Weights of a small contrastive audio-text model.
Model: 10.3M parameters, log mel input, encoder arch transformer, encoder norm layernorm, encoder activation star_relu, encoder layers 12, text encoder width 256, text encoder layers 6, text encoder norm layernorm, text encoder activation squared_relu.
Training: adamw at rate 0.0018, 17200 steps, batches of 256.
Data: trained on single English command words and digits, spoken by a formant synthesiser in many voices, 78125 training examples, 56.4 epochs.
Rows from block 6 of the audio encoder, named by matrix and row number. Rows with one number belong to one neuron. Each number is 500 + 50 x the weight over its row's rms, rounded and kept within 0 to 999. All counts start at 0. Numbers have three digits each. After the name is the row's rms in percent of the matrix's.
# fc1: MLP up (encoder.blocks.6.mlp.fc1.weight, 768x192), inputs 0-191
# fc2: MLP down (encoder.blocks.6.mlp.fc2.weight, 192x768, transposed), outputs 0-191
fc1.476 110:443518576535511477566562437507530487504518491568503520505490564421497488395559505510522543491516475477593387578584423521475506573448474508429592483496569478530543438554479426510513473468604613346535532511451528472541541528491470584486463559550524479534463536565446507548551457541540430517401533468504485557526479520421494469517485540533485502532508450437462473462526604516478492503514525454473445524537361507429530475491486502532541440511531485541613500550553516482478552544524455491625604535488434477542519423454478561448595471479527347484465461496473402525534588472495563512
fc2.476 096:478499470503459469491535523564544617508534476458441483564484458445503507468381609542585565502402451535527391473510482539507535529519434502481622496519482446589497475525508489433539550485427442441492549548451583515551427496567421476530518499468529432571516481585471536501503488523564496520505494447504426498537475445492446521534528454579470533470412543556521439472564492479500589482450534502510420482447490494524564537536493494472538495460508487598561536557380519579454509525499475530578477584552463439476590463570537464515451467421507406448440428498518481648552391466617466524
fc1.477 108:446472532506519552541467509605409387514544531444498541485487531498505508556502488398448481509489472486460645507506571452503494413519464510626466462564513471482501457387465508498521485469477473616561489504515525472499512544464539443567509544505460483507428495502485454508480474469467600478472429495460517510437468493418480473506508526523568572551511556513474455594449466554450476513452451593536500459475487538489337531522533529497470585451544590429514428556522437508504388455387500540342589508462562456475463466481463494471486503561383482507374568517526449539491493505444446504
fc2.477 107:491508526514627501531532502555493504552507538487469577443518560494572535529397386406408529522505451581474562540507546462570480413520465505518504463503407436532535476503513480480527449563495600491545500411550559453442516644467465511510482536536456507421505591515503495449560511433452518396487490474405452386497469529432509423482483489445534543379561562514474461535469451531443498503505440536554536471543526506560431522506573553464442579583504603442481603535525505553477443492415499484497539513516518535408482456443455542487544571537408512558445583575506483476501563441511497498
fc1.478 082:530401482528483555482420508504426528430485480508463528539572475458504512465607527498409454634499536524550495506459469401527480485520455592490444532519498489512450442443456497392536521540492393500476484483465423504494532525478603442513484439479437501465535496586551515561497530528505454479499432444486414488515478451539427469509521518455465481518522487470491519448399490456476448616503462512532479509463543511466473520576465577504458561447488484477489490447525472496424489484494564458440578519468374537462438486618656519563418402438375559424505440502425490396489514460532437419
fc2.478 073:477609484458444547468443473516524483450521587463537525518413454536533472491469511533480528459472481362484504559537523510524558529452554489549543408564569585503515423541458466520493507427497529569607532551473528460652471419526483516516590526478491484571474511574475483460434433476477583532492403456532495531488486458488467523449521468514580499561369443499546467520490516540519457393474532553521489444468465522423500472512451447471508454531551503523498493558549438484525588429491525577471532461464535486606460514463448510367485535532537519517594556392426528558596553615419493546
fc1.479 110:446554546536558520515441521452478498394566483451449506444511483363557623509580481479470388483460573428501376524484463523495430548491490545449546472540576527487412514528502527464529518472457457514506517492513446499563459525470474636552562509467493470479517488524486438550504482395430460481484463552557477474401522466558456459476464491444508546557505476496576493453524494466529470496477376455396504506511522512439574484480447511515504429453486497481493466464522507510513570470617586457536536628487466431528353488403558568418517525522505505435573548488415600460550547482478482500
fc2.479 110:552511449519513441537499524427501437520539560474556440530477526456523513463461578458506531494510453405534475455560539578418569513438556490582490428456506556443421526505491458583465497423441501526433538519546545553476441457597561571609434400523532477554485524513429476408441517454429434504462473443545497540440449608442535430516552516539483410553562520565567491464626512458562576470553441445499481481445523458465502544498463415529493536446448452527564532453489517564485550605522586444543534490574530523499462459510434496512553530521514454580532501417527564555555454493567481612
fc1.480 079:515465520508529596501529481496452558405514484508459544519525536468446633518564406460442464573564470560557511468471574557565470595524451485513506568475457448489480493522531459425482472582576465447555443417448460461497575576481630519453557476499464447476541469607595469398490505465499544453440435472411421407563479461537506545471508469465524635439534475508589630487464542543512489571472504565478493591515475569578512451458429512567601503445479430462491495482521513496485479479471449448466538562459451531472506495507550486491565407495455541432456488554472474442481474512566495473
fc2.480 087:478492383519428554491503482579499559500558551459520446521524578555459495473380440478462609443492421474500504496514554554550587481441531443502592509506486465488568479522477479482505530498570477480580595552447559440590494450513518486528572525475501479465546458511498534477419465520457545512418464409432481532538515550462444540499507450574519529481464459520514495468524575510573444530538585527491480468451423468461571486416470407479576524586485419473520551444490479501470557559427480502498516503420560514543592464413378500462510419621512456600525522519473474577597499588399534551
fc1.481 173:514547524520419503519507578503571509577540581455596539508382484488561447538432518469501488522487409489560564462519472499521566484436484410544581450498496538602537450491509507580450464463450534496510497533386522418480419434459471554474497485437560582518458436545445455532582462563458491531549529554558515550512511540542464497432396519579590547523576524500481488565570470557485522423410583492578566447520491500472549461453534470521498512454568567463502574537507565428527515485539474577480490461522533442589451505482446418404485557507563485465548580406506445535598504476425445545
fc2.481 122:515488470514554486569522472510398615534505500336433482497540548466437485464427498494470635506562396479521494442447537528481571537424605490461565475531506443478500522455563510392521514529498448464637539520554641486569468547558475534532522455561465458500543469513510501507545507473494473473483483425456465440440482538442472497437531446527469454428420475576574491527525525492500520541570478472479479488496512491436527547513427446465558544537493462503593555377438399553565526515436498515515520520525512597446545492514420471509484391517432460527451455567561520499573530458542465580
fc1.482 108:493507520504545445504438543425472485449490509425494530502565481482471562424443548412452512559472551490510518434476471452487516428422480522520440525468555517488376538468514533482587456524416476541473448451541466492438429445648527544540474456529544422473591438542491502507496493430457385501526584512550508485462485548537492374495492475514477473485522516600503538445490394519559606538472395356433441515519584453443503461527512506544506514442502517461565507419532522556532473500547627446449510522558495536478530542509561595447423547493454451485548519439594492547547523500551404545
fc2.482 101:493486446560559473459510481503463428465500585465577439455559493506457542409557484435457532489484497470452581471534594554479480468411497539526457458459383484398509537463612518534535514448619476539520535499483494485450416527531488485538513458618495541441511506393430469384428610493479465423443510513545529464481474487521515501483489585612550522489486533527434469500458523401604558602468450483450451452524535417524535512455597515484457502496491454457458551480508531501575514558448513482466451468488496584480452592448481535564508462576503521657531506475487488515540539582442462547
fc1.483 119:430515575501515426463509484636423504545483537517425532413482507455434410469423503519480502515467475429509555582524479435666499457475499535443465440524532573527539480440418434459463545523434504435425478478498478453485466554581405511470519487487461515515497477521474488585504523471497462516501506439528459437462559451626499407474534437435465500429490491450413491435524577523400456525450454472455430464459510543478358556585521586487523488530564534500564513514520536510498532387483490509425523430504456430439469639438486471481559518542463508494528527510504578464502416508545440490
fc2.483 118:554528589495570492510510524481418476548491454504452551511444477544480572473505537388492492511546527540524573545438536416515473511470536452578460486572491511526530482520433466527548545481459531515489522518574529545523550589533490597503386542524453456473539517553537472444456465471528526414549418426501483430516488448480585503437505436474516561433529554517503473482505455518474534497571501553549462422496543485429444565568517547425373621474560586546568560550528470588547422464510534476364601466562421523450493538490531580476532505449381560500498523458476401410527599457510498478
fc1.484 100:468571504455449562529489490475506478561490565528598448544418467546518493606597530478422444521446477430582562551507476452446517440495471460539480448576541546498500477600464579526453512520491455548504464525451413468437488424494458569522493454444440508479531464586522453471512485497478531502536487478491534434489515511616504537501496452466620525488468521444416473610502449472485443504505455452599517479532459505514503463593578570517518481531547529500472545563594528459442553526552486526504496428457559415583451450465425475452579502613576559574578531422478470402475478489352570509
fc2.484 106:552540468463541477564483478510491565573556526394462478495487554542431444481425499508458594512578442470522490518452570473479571445404549467517547454525594462544499482462550563425515545520434489446623501495585579481453406530585500496514456465534511405488556484523502454494523480476443463509547528363413447476496412568441520435460483450507474524490445549517533545509592409512491564512550468450517576493508557467462522520501489487487544631561486580538618556360427470510512491532463463490579606504555577494448569435507435489475469468523469459525492473479499443486546543547520459581
fc1.485 035:476500458447611468536432425472530516509518492468503439419535574532470447558504528564495512552463508543452449565486464548459445537513510595563466504550484466505493481519539511358510519527528533487499426509507386607518620499530514489558510562473513466451449615388502575484425469440563391455539408516533534510473516489526457534583566499472507335469517533507479560481504530433507489525568489525436503550503460484535488503541556463518514456575470496501511444521549396585543493469529529565444563500402478581456546475586466455547433446529541438518448455568572489518393433488471583510
fc2.485 102:454491522543466492414479537487568419490474464673449493517546490508566475534570429545509350506418497561509507558510447468594403468586392497464526474482496573529504482480484502520490501549495521449385428451436347532493558450462564422443566566478518516471517597544509510516468498542564527497495517566474530473504487461527496511513487562414562531528578504453454525494430503496413492507388502487530508523529515493541463492493565538650527442480495543482434503598552601462406419532499479470466526484449488469471435550509590560482504580511546511486547525488428499482437464557491507470
fc1.486 125:489502475535370471486463516539586471559447546563575501565397518529581423542441487503447442441506396440589563525551482445465532460513545462569477474556478540567558395499481440560413540467450560499562552637449470493585540494471498541473541496421593579524422463548462485533472446546468513490502520501527515543455541567537494514460514565525541488547538467471468465590550460602443453410440528484597595482438479525491523462514513490483518523438533572448472511563501546475511545482501478571508491448453597428499388552518464407507442569556597486510520517456435439504526489494489505572
fc2.486 104:544536526464534490646499485520421580533502509366468475482489561485498479491411528515453610501550421501529487437494557454448567560434567476495554443530530448513507490440522502408474506518457487459642541535557568445579467570557426555526523526509519506547514478563541481512607472508501455516476520435426505408472479567436489483455485500523432483413448544580544526544583478594502510483529480481488518489466532504425539498482429455397543608566499563433590560371485471546544489505460504503506549518533511547415521519523427443483441414420423475491513468526531527478587557470570474541
fc1.487 048:478536454602521470478469448519515499492513514461491563498482582552467491474486447550493508533545517593445530575420506514519436551526542580487462607412425434464491488519516525520481505532538412586389454456535492478468552579540431430394585523575424462514478537490526610450486546486592527521435491571454557517530473477448501548541539498433505465507472504518473493436493496515527466582567485496443458533456522502544418491462463579579482494501448363520485482487440506488528522531357445444494480401473519581453551484468494468596546338492495534460418447567531566519419444520521469435
fc2.487 075:409501478525474479467479489542543452550497466607435458492566493461572467558513427540484385478485407522451452599540487464616452508621407541482558436516519583527488459504467502552500528536506564458378463420427416490475581497470540368447538522477515518456544608573515536517470512562563526464536507553467536525469491443487495515554506584392490520528583469448473514467379538454438507491411517437538506512522517507505464558495562541625512468535465549519415506553576584512422435594455458495503516459454464526509447536528580557478541536509549522520487465530462500482408469524470499513
fc1.488 043:534487463468515420407493435499483435446559505578415495458520418496458541498545511436488497554604561496543435526448524488529346489565542509447420468535504411465381533571530450418424526487544533480453510544571489552499509581420508487500441532515486426432512477472460530454427445409570520562455460578588490538462548477519547512557572497477421452380495582448524504505430475495457442564588520513450508580524490461487400450544410549526527525545415473593520483526503401593550499513491512468433508492524449559492528484474438489494473482456505498479434503480436547485458499499556602438
fc2.488 095:451531483547458477450485514514564459480490489682460498498526435480576495492550452556510373486420468530525498573560432502593390449576401498513529466486502581503480462531485489546445517523521501447369435469416333501479534426483551424474568575458512512455514561546475518515455518544531500518463508580450519505472537430544489538538505550413539564507567512445474527499436529471451511507392503490537518538510510521540468491483582544633526442506470514488411520612560608459411457560523466495472507471446493489473503542491578558492534591483542536484524517488414479463448480552477515451
fc1.489 077:435560503469525432491502430522491448455568410611414431444517596409484523468423577541408475475483501537437413519442442485547464458507496489551527579529490472488440496557455474469473545544484487533468496498509428510507474481570481509531521566538551420478557566568459537471453435504527507585500502523462426535487459462403447534473523504479516519440482475463479567532468503457580507552540570519405421507457449490454536517435463550527583468491373442540482532441426484544492443525474472388520594480483436576498609458478569563529623404493502455675489455452512490521509527481500520465
fc2.489 071:551477524465480475518464500490516491530440453565479494465495473458530461486551546542503492363385484520494454537512482460565534482496441453469532448510535558523461461498416432525544430467444506459514503452487537490526452532488519339501566561522452601554506576516525522479506506549600404438448567331402552458559514550509441440488426498458509504463493481490458471516533524460356520506382520442523519446549497458521576513537537497581488469522592586551491526574493561406468435520483409501473437494528492470439570570453471551497456589434530503500586451547425529538533484553564535563
fc1.490 114:540564506493473484540478547552605494587506542507539562499533507561533410490437492458547536482478445530476590460458467443502579488415540405546570476491551505525610476474532505543547500555462602478628497525469559514510484478550544441478519496520619546476528565493441500503546476553519469499536581501468553521510477531459466464466517602585438448590472478535427477535586495526433527454513624478598525496444510540497537518457502440555452435597505554499514546547484541400505507462496511540597483410576579462477484523570399522479412543454531431465562563559539465548516472589487563597
fc2.490 108:494484521509519477582512480498437617522543474327425482534533539506482544510431512508484608494578516533465506401397493490534519536520564531448548530530510434499472508456512495380537524617476421419561513507618625511527504590538514514481503465572482449539562526503550545496586475460522470469500496419418470478440475470508453537482559481520388478411483525487564504424486532479461523500585508538521475539475428463459576545530456562474510489526540487526486555376420419513502506496449463548498557482567461554422543505542458499527474388410449523513458423587549488468490469477592490465
fc1.491 112:567538552536540560496576472546439400484562510535447548346476501468480403520458463439471492534500552474445582468546571478543425500548563476471518478597508506487610497417510488458603486457507541519540529511513593424591561584440416581518518619453489517511410483493425434557533452455496533475568549556580570494507439486511596475402480510502442554554494484456524438551504528516476534494488501581486483420502506419465470552539510456429529527534487546508588470520461519468622546445553468484400530529507564517484479570496417536418518507532458542543481563428444525512516550541491533522
fc2.491 111:557478554549597451575572500465418506554504484408459502426522486440452489405456535432493590508594481544401536465480529548508452500449577546401520438519500458444547488481553489421523544509504555462589571518570523490476472588547436500506419531584496454534538515446471484534525475465479450416504535398545557430500473428483593496408489541564450510476467564492523459545522524463493581521535485555437474430477530398438506498576473521434456630520495509507602533435472506569622569474486483486469520488514440604473528542484433558495530380425432492515499462517460502464539534446501500517
fc1.492 136:484461477421486465437481499576549447585535521484579559549429542564516564576442465425419557529493459543413559494508521484415546388489459492537485535544475457556482458528468492522522426544440482604475509489494515478382442521561428483508431450494481550514519475583477461439530505496443533577566432460499513507453443521517463431484458465520555534395488495496431454460475435496544440550495582525610568495549537450532471485501579591523412531516529539454384497506544524522487449539394510518564519514492480433553479359424459434615545514526514468569535544505557433512517510449393455485
fc2.492 125:501495403422551490486463526549480499541601498384498534468436492556550523546421444497458550482523493487451536468469569527432536465440504501488507518399515482525445475436491577462495470463435451581553538454610557493469389519455503604502488480473434470482471520432510518522538498476430519552529493474466473525509430597429513458518507418467550470482449470599547468508523431500534493501599515489501547499557551445536402522440504501480571613566432472493579482452461388592521492472470518499583544572486573516506524422474471462612553556616521483603452564502512577586516464502541442588
fc1.493 107:394455526405457585541452499478490441406533504515494439502501560465524456537527557534415360453475482449484397507528521521465497553477469510525508470469542452497416479423454497504475518449490508492582583523506450540641459497442437504532551517471475557470426482623507497536478459494512544537501513534488448521505454509494460473528511552483564458611558498597537523518524515564459429474493525472452547549527541453528504478441457488502609503488532503478516349436573488463436543462551507480453493581395539410502382633482595473519482456535607488482547488484370563506505454476492474497
fc2.493 104:547547450434494469640433551469436443501480492425497503526521562543554499547441578573457543539564440495502471441480562441431515490504564421536504529498521519495457476431479458480530461470442510538497522489552547478506438622553459563484508503504521521558499482517506516585580510469479464516443499436449488455567464553422488431511527569537453468467530508616552515494549476594459536527527471518459569562482555527503509500465375448542563562534488574456562517411402411509535475560438505472462488424560437519440454490591551443607412407371503448466497497528486569501567490535573474610
fc1.494 075:476416497518473515451381472462458524425557446471498482577551497479478595503581490601468442623463539557517576585464435394470501444528435564503448542472537532479470446501472504449503524595485404503539511523458490538492497442497509484540511481545458520537510444608559522569464509561460466427473415534444412467489551459565465514578538508410488461466493470548495488494422466440472453571482450566531533528425560514530510570565522565413445497465490486455504475436462462558456562511518543496476578578465366512484460504539593472562469457415465505483494425515479515368439541467558407448
fc2.494 075:542535415500400509475412521503476472470490516541549518481512519593506481472506575549451485502501505491481528603508513488495522479447529513572525408575567580487446439511419512479429480497449507551545484571490417524540520497540433474509558537461452482569551429526503503440450482501404605589466392538503436556501579415481455524491505505473611567523464445541589532534434524540510445476520514543560595416408446537512485528470432435463551485489532531523446453549515437502469544485463465503438531440463507417553522507535498452374535534499575525491560551422366518563557535575344497502
fc1.495 106:583487437537412472502468428535605522540423538474472526527483520428524481485387471476499463448494380525453512510521533435504537463449546453526563404503503471525624446488541553551453523472514543460593574524473548467453515478506450461478538511509555585515466541527397462435538513589457601482534555476535552554444445551489480463476479560563516558584516447460459492549541454509524494465452575433529517487531492479482597483526589423439446520580530559482528604479511592429531486558437499565599447506509604536486475455528389442408427543571559419523523572502497501560512508514517552538
fc2.495 108:549480487569561476595526404504406611485526473341399462531517542428438516479406514538431631468548461478494454439475579499468539558465575525509517468498512403493476540428504555428527536514494439428624547522569592499591486589527450516531559500515535505510516505561513504474581502470539466462457507434441485481444470597457406527517523509506448467463445476520561544501561498471498496480538455448446516496516523467459550574533467512440556570528494522522547546402447431531552537547433471543578509517528533575407512476528459455507433456454452471498442419541519528523542512437613474488
fc1.496 051:463471484501634542546543515548409474436452437545463502521490551505451512556583414571527437519408476474530472496454490545553464595501590529503503497452415509455499512539498490455468494587582513463480462421577496518494549484558613472501450469555401481462436585511608505502475504552604514424402492411512482371526557483499533582511577429476460487457522605493549522479478515457529501579526450478499480535502487569542513519458457534556545550545461427529504512533492515501463431521395457415501517596517409538497441508477497509523493409480437477380519537564542554487537531516619522472
fc2.496 067:466508511499420462429500501509574507481455454618444492476503520501568456493558448544463398488414483542503424579529438477568501430554431484535569506546536549500460485529499508494468527563467519445430447439417392492514497403539572412493582610493517519474552633604463535500442474583532505491513538510502535518462514443497477566547457573419569541501542467483481523462450553483413480498421529479520474522496522478531540539424583545653510451569508514496396533580546587407421419509495477456460519466455536458502481518469551603482572526488571537480529475492423481497471480588461537485
fc1.497 047:432532492550577593573399458509477480433472435514441499534576445511505555462535515464522543452554540523522463571463571455526476588493499520498462518507513477451395577542460516492528442392544557455581502478544428496524476468487556527458364513456422439518477565453553567547472457453552479446497479423453435438528499499482429476661527431415444520518445534572540538444467480462486410495567474459501506617489592444519503435478404541511500523589513459538442423500499431531537488541498507525490507431501454502506444448503547512507448467445594468463494474511534528438377569512566577445
fc2.497 087:463498482528482517436463526531550452502503489654441493523553462543595490486581449512496381497433470562533490563552433474588431485530414475479560455482479589550492433503461521548465529536494533449398452446429348501489543433489570420433540549454501513463532554555533508516450462549570514507553509543492548472501505424524478577529505565429556537521520491448481513488467477483433464480403517473562514549540531509541505547503587543637489442517485532492430517605567648456445420509510471481453522443434494465514460544511608526461488526491571529432549491499454432466396472544455521479
fc1.498 074:528508428408550459512458436556455588441454458491446432450554509507472564503473403515441440458476544473458468523548476489529463507507507489440496524490486401430374558489446487472480504543498492539545506461530485535476489533418498478543471602535462462383500661489515509500418554508554553591453560471377557435538453471405441479565521462434489448354539491545511550520478429528509497475559437444444414538537531476573466538491437519454498450598462526515505516427509435536467443468478515407492554531424510482395495504477474573556479487432454424557521499486470503491436510506609557518
fc2.498 076:463521439543487509545495469524396563470485524458452557526541574504508500474542470520492454475477429462585518486487441552648541469473489485542559544542472550454471432488438463426534497581474366448553419501484515419636502533504549431575590566509511510503489571553595512550498552445537478524413483468410497456532571420532472531505552440393562500512496459534582543501470541534450465552540488549446504476453416579549544472462483523561590410550633523446439605540457458480473488494436500545417498529504519483389530553524523504446482493468475474456456477619469515515542521539484476501
fc1.499 039:516494557564476433489500452519393546479501427506407487533547458505503478576506487444390500462447467379463491583458447568566440502456504539551461493452480483464458549551525480361498513549524480511496499455552472608492535537489586443530497560538535437489495514488603527473463515454635525538499473574466515431489478484440385506560574540433530401429588479484472509533462475493491499556507474522438484608450545543479498495409467530508479582458440417491472487499446539523490483497535580494450576463402470543441486497555549548514611470434526483523433491450514438510386501482420600431
fc2.499 101:444501495524478501427476525496576423498479492677452500502532502520570513543549445525502355508410483522524497559546424507587428485559393518496557458467477579523497509531459499542477492538472505468358429436419372494480541447474592404467564580467524506481521575562486520523472534512552501488481491572495518493498537470530485519504490574427566534530609501454462564467447505497447484523382489487518487544525515523526444536506586497646540454483474530484424530592569592444388431542484506496463535506470487453474447540514593546507518599484529529479542504514454500466439458553506481466
fc1.500 114:606504490395442575361478511470530470529467541516555513621449537564498449487493525525544499515467493452564488453479479489467524537540471479471428535525488557512521503520430367548469453499438535533461475611477522530526619490546587427517587508424558524552515466588571503503490449504457478476522485429512457498511524505557455509495537505483511431579487388447501470450509582510393460548501395542605574529477462524564454578540474463504521435454516526524455464550463513453408460469559540530468498370527486456511481557609501418492482483452521619438556495465414474451503456563515492555
fc2.500 105:521615536470479510552505520457415581546527491401519421545500438514492537491442528468471607484569469548561481331434454477482493581433517451540517459562519444534518481558550483439486450541513477451580534502568514523581471484529529547421455466528446446515594423522549497481512414511480435491494510407447491488566475406449497461463446502514443514450456479450537489552475511552537532450561543480506493498476503438387607470494458469512473567534457485500488612399552533503550472450509545460514472450489471667549503562476461526443454389433516478497584471509491494478566593432451558518
fc1.501 122:556633481524538438545581554549561532515553557480551512510465453489546462485400484439577622561458494494553539452492430516481582537453503386552564493529526470528562568521541551546518410521504570443584438547487545419490452417508513538525488440451492512461439543507439502503553489516493490525554551483486596508519451533444423512429472427609471436479470552481458477570532444558503531451529599554532532463499463523488567476470492443601520471527490510533575528587512544404557532534518471539564491490559593520533596455509422565458476546522519450485535582485540402563559481494492611557
fc2.501 119:443522538500549496508571457516489620499588481368452426476477536414494536478463444495498574506461487559486437437449478549527507542520587625356578566503505396520540542489559517370535446596522431410541541515542588492538493556461539477504524503545462494489535543496532528519547521472576487488482531485390520495505505467505490533518508435507436481460422473453505469477462508459517479526553543565481417575547412461517582534509487572401526460563519419529535533402497452508550581460467508498531539586438457538446547470464491508544487380499427542477423449553544486518506458491595539445
fc1.502 056:379482510482575567556543455516419499483561566431434521528601593453463496535515414527612517501477501455536434517529493585550483645587532583490540555464467458514542579505472495428534504550543476522452481476507510487542518572450500462505505448569471428511451576445521507534522557454527498443522500478445564426558516456519491541524555480489488494524579586596504560479497563531518523496475523536376454564585409561555565473418539483616591496418503453522557471505447543480506472504458458548558547585540498513415558569496575579508473457491415516483534427508547562448489424481531507501
fc2.502 073:455472493529430475426503542544585491485480467582483507501502444501593496466516492599510427471379470570513455613529432488608464423566399459450562485536506546593488465497483454534498496551442483443429442507405414556508514442566492367482562570503550516514565586562476583558524490575531521483486521537480503532498579447489450546541485508417541540462485493540421415500461492504400526540346500510538461528557478508520482502444575506588499424522534562509454551578524520503442425526462466531496543502483499417426545515511577541500493516413541526441464506518440478552442451593482487472
fc1.503 093:486477534511441491483474529465500478446482496492472479557492387435534591517573579487416410525454497499531525502538429452445479468532423473471478461558456565505357451521539510455520469562466470516469418536453420507443498450500548492489501497453472424505576421641494480498484534430475487535472435557456495471382491512602499490483522562506439582417441508496486541439460466507469503506454423453555528490475508544432453513487482528586499437424543484423479511454597547533438455563566591535366484516500443509489354489480536504481495551475482530461541482453507478405517523403450346518
fc2.503 096:493558461525474487483486512515543479533502610488615447477503492555499444435433531430513553452429447418524557459510537565491604520406532447549502464469473526460478509488527497532481517441528547533595569553453532490559459453509475519546580479457522494509425408465444467409429474484438508504534467435547474535476534599461499510447499492588597519644504505512508548548604532539554521458434533475487513405420466511457538509434504383491509501524470473448493488441479542473531477530479499465479475497501595486555483556425411426468524588543541480606562583417502487563648438582458447534
fc1.504 049:587557510490542508490478509435446508461519448445493485479561546454484488553601502575561505536530552544450437482437507493560384596539553614413496525518526483385441481464506544417449553523568507477505452527564391573535533526467482478445427509561496485494593537454475524521493440464502526470480455547480420499512475456528477586518503424526463565563481530529524507523414483453407464584506325453481483501434590488568446584520487507429473549514510443569553450479437423575569475499504561490538439529503449538525546458576499474514502431571513577547445433514485488458408514495523512386
fc2.504 085:400467498547466466401513487534529442494512467643457497495528477490552511535585432530522400492451433544497495573535484527614388470540417502475533496467513531541514457526455488561486530525467515468423461488431380546497590491511513354493552583483482478477487570534500518514438491572563541489504489536465497510481480431550474541537515571465534592543528509415472478433409541440433466509414528481513492508505485493542440548495586554647534437487508520570425484621535601462408442553452426501457547476445474441493468514491563529493550536521539556480521479503411511514401490566461496452
fc1.505 117:480607599496501477542482567468516528505562555456541532415446481450536544507485561449453478514497515490526547413509510471504538452412413434490551479523557507463431523426551565496544439461491508551470470473379492408510383449482498613492547510442459510495504424534416418509536526464397446494552565543521553483513522517525497485426406506512505534536630549468492572519531461549575541475403530550500519433540520502440558444489533497584546507477530577407516485497575541470553544470571522492454459519550562463569487582480438509426495550465497531475603615387513492485573551475430439531
fc2.505 106:517467447536551485550527449502402563549532586337482455505528582487403498432417477419481637487511430471487509419462545544486552532422607516482521497506495445449527556450581480464566525530536467465620554493562632487529437535548543505550522419581493472465508463470482492467460534466503506464464509409467478464481452551472481474463523476591505491490403478566550482501524535479568522602551485497466468443518474455464530521498452449484550542543479438505581540370466452489609541512433503469512521511544535586460538484473422481515494381528442439546481472541539512552597500517528477560
fc1.506 091:456427497517510448426499575535448460444502505449513475504510498524532560494541472551423410580459497599512510545483488522478474467494437486484452489457461428519393500472479504502452426540445431499489442487480497480410467513433362463530563434428522490471575388613522443582544507497450573496510411579488424417436525445541473540477496488487507510449405550589510480493469486431491466563480479529553532489457565516545446526443515550484493488413477381412444541499513557535524460471503532566442497504492446431492467509520506374606536497458524559409510537458437493404530490415475354502
fc2.506 091:541532445458478516534510555529559514557564643407521460439456435560486442487337477484509600471532388476480548471498584523507598460421526456531529422495466511537489461453521526484489529474527533494625557501456540477506414493525483523492495457460546468504505409460499480475484468469385523509507453448493465517424480571473515529453520435562572555498428505530524474520584501579537475481489538481491572406477486528454493476409476401432552598481454486477540566402510445555541545482461470523475518498527591562502563516504386482446521512558480505558502560458536521566625466569406463566
fc1.507 135:428432504511449556460512497524513507497447517508486516545474513407468416506471490493558500518536451466491394463552470550459518501502454450469543446525411611521549457554536462537513527470446520428408558522464462529499627506541464357512503508463560518594527434575485504431498511525473570621415462563591529581421464536525532498467501551569529496463472429510469500361446521471494526480477479417509494472429457549463499518533503422507447423443472504503522459517535537511408468624499430572471472464498384430522440439529528441410476526449522458475505384453546458514520400448492425509
fc2.507 120:572502521554490507561555480485472558468520495358459563474541488432447414451422562485503537577528431531595457373506490538487558544392544434524531401477469446483461513492562525411459452531490465413622496474565541491592500492520468519487467472508512530492507406518500447480568487425449434506500486510581397485438486551500453458477486442544490568536502490534545556543583553495503529537594443400492520415476581448474511526445495444475581528424544461534578517467476562514494482484572569474458525511551487509526539505561402497408483424446590473423502467496552473512613515490559461554
fc1.508 039:559535493444536479506473447512462469487492433543426466386579535553508517503554506519553554500508495532460397583421429466507456493554566533447511482523463508444506440561530456377551505558549433524488438446512464453469528531508522469467543582511439463440535577449479470461499513454564589520431476440395482407516540437543520502522595522388483477418545476474460521534454548510509472537569481489447413542474458431537465489537419592494565492449426477481507456446532479497548368467446440481498462488505484557486488456447590584519497437561457570446613421527533553508531484513578477352
fc2.508 099:433475519554491496408482517493604433492468471668434501523526533507556492561587460539520377528404484541539489576522457467613441450582403496474533474500505574511525487507475500535486505549476517468385417455401355512486590440495561409444554584470528512489527566568509498496484514550537527493508510564494538471471517456530493531508505551400548560517555502455450538484416505511424472498406490491536489522522495525548457538486585514624521460504496554522445496620543575445411433537493468479445549486466480422476499537522586548473515545488537529461533496518442470465400481554475497456
fc1.509 068:418492497504590456550462478508432537546483414450425528563536531498460547549507469555541480537588569592450458445426460507539463604468486527452497577553520519442460507569443565477527507599523474537468454478563435511518515507471537508522463516539409544428565545483566496565506425493547553591476540445405607422614472408504479520548534428453461515478465489504502471496435444564546442556565508507456450549540536548500505472508436643524483523556486492550553472452512504500510424487498523474508493577494434554424529476498663529533514448528410410503532473565565505538471555385466496530
fc2.509 060:530530456523525442457515536567494466486424447600426533496496555472457476495459439504465500481468451475482422504546483591535400560475590488549518436532513577519435449637412450543418456527426566485502550520461527516484458535511494437555497560486441443561533629526530529566402448591536569493469470372542492569533492528534543483479509503433563476511473439559551503455440514440434492492504565351529497513525426529577445526480551476582495460591528516582542537583519492578495516522399421489492546453515498439561498490483497500459537546511582415509462436524453481560460461407529508497
fc1.510 045:519469497443510518449439477515454498469518424554456423595576534509585505543534461422518424474539544494429376482428428503590428562506507544483456500448521559454428524540501532441538569568539499546535520515569482501537517460390473506487489486557449499464525621558596591484435437482520525510481518470379478461545420474454453517573548561483361450523451511562496566556435530526485488556524519523473436574499516482521528582511430549552534492614391466545589427409508405511502433524443498510538468472437451521492489505455549459512499470456462482548477481531471537497406508410520556445
fc2.510 100:408508494515473498457450527513586458509513484646473489498531486503581478533545438507464367502423501531519484563514448469571427480582402504497549460478517576513471491513438518554483484544460509475368454448412354505462539457451561428448543572470516538451502593578510524509489517537551533522491499562446542531505493458535480519518466567435528527516575483464469541490427502490447459476426506486555502548518476526544477522487590533647505427491475539492408497614592609459370426514510480493500524487442490458495430508519611589485501582478537508458548488524438496455410472534494487471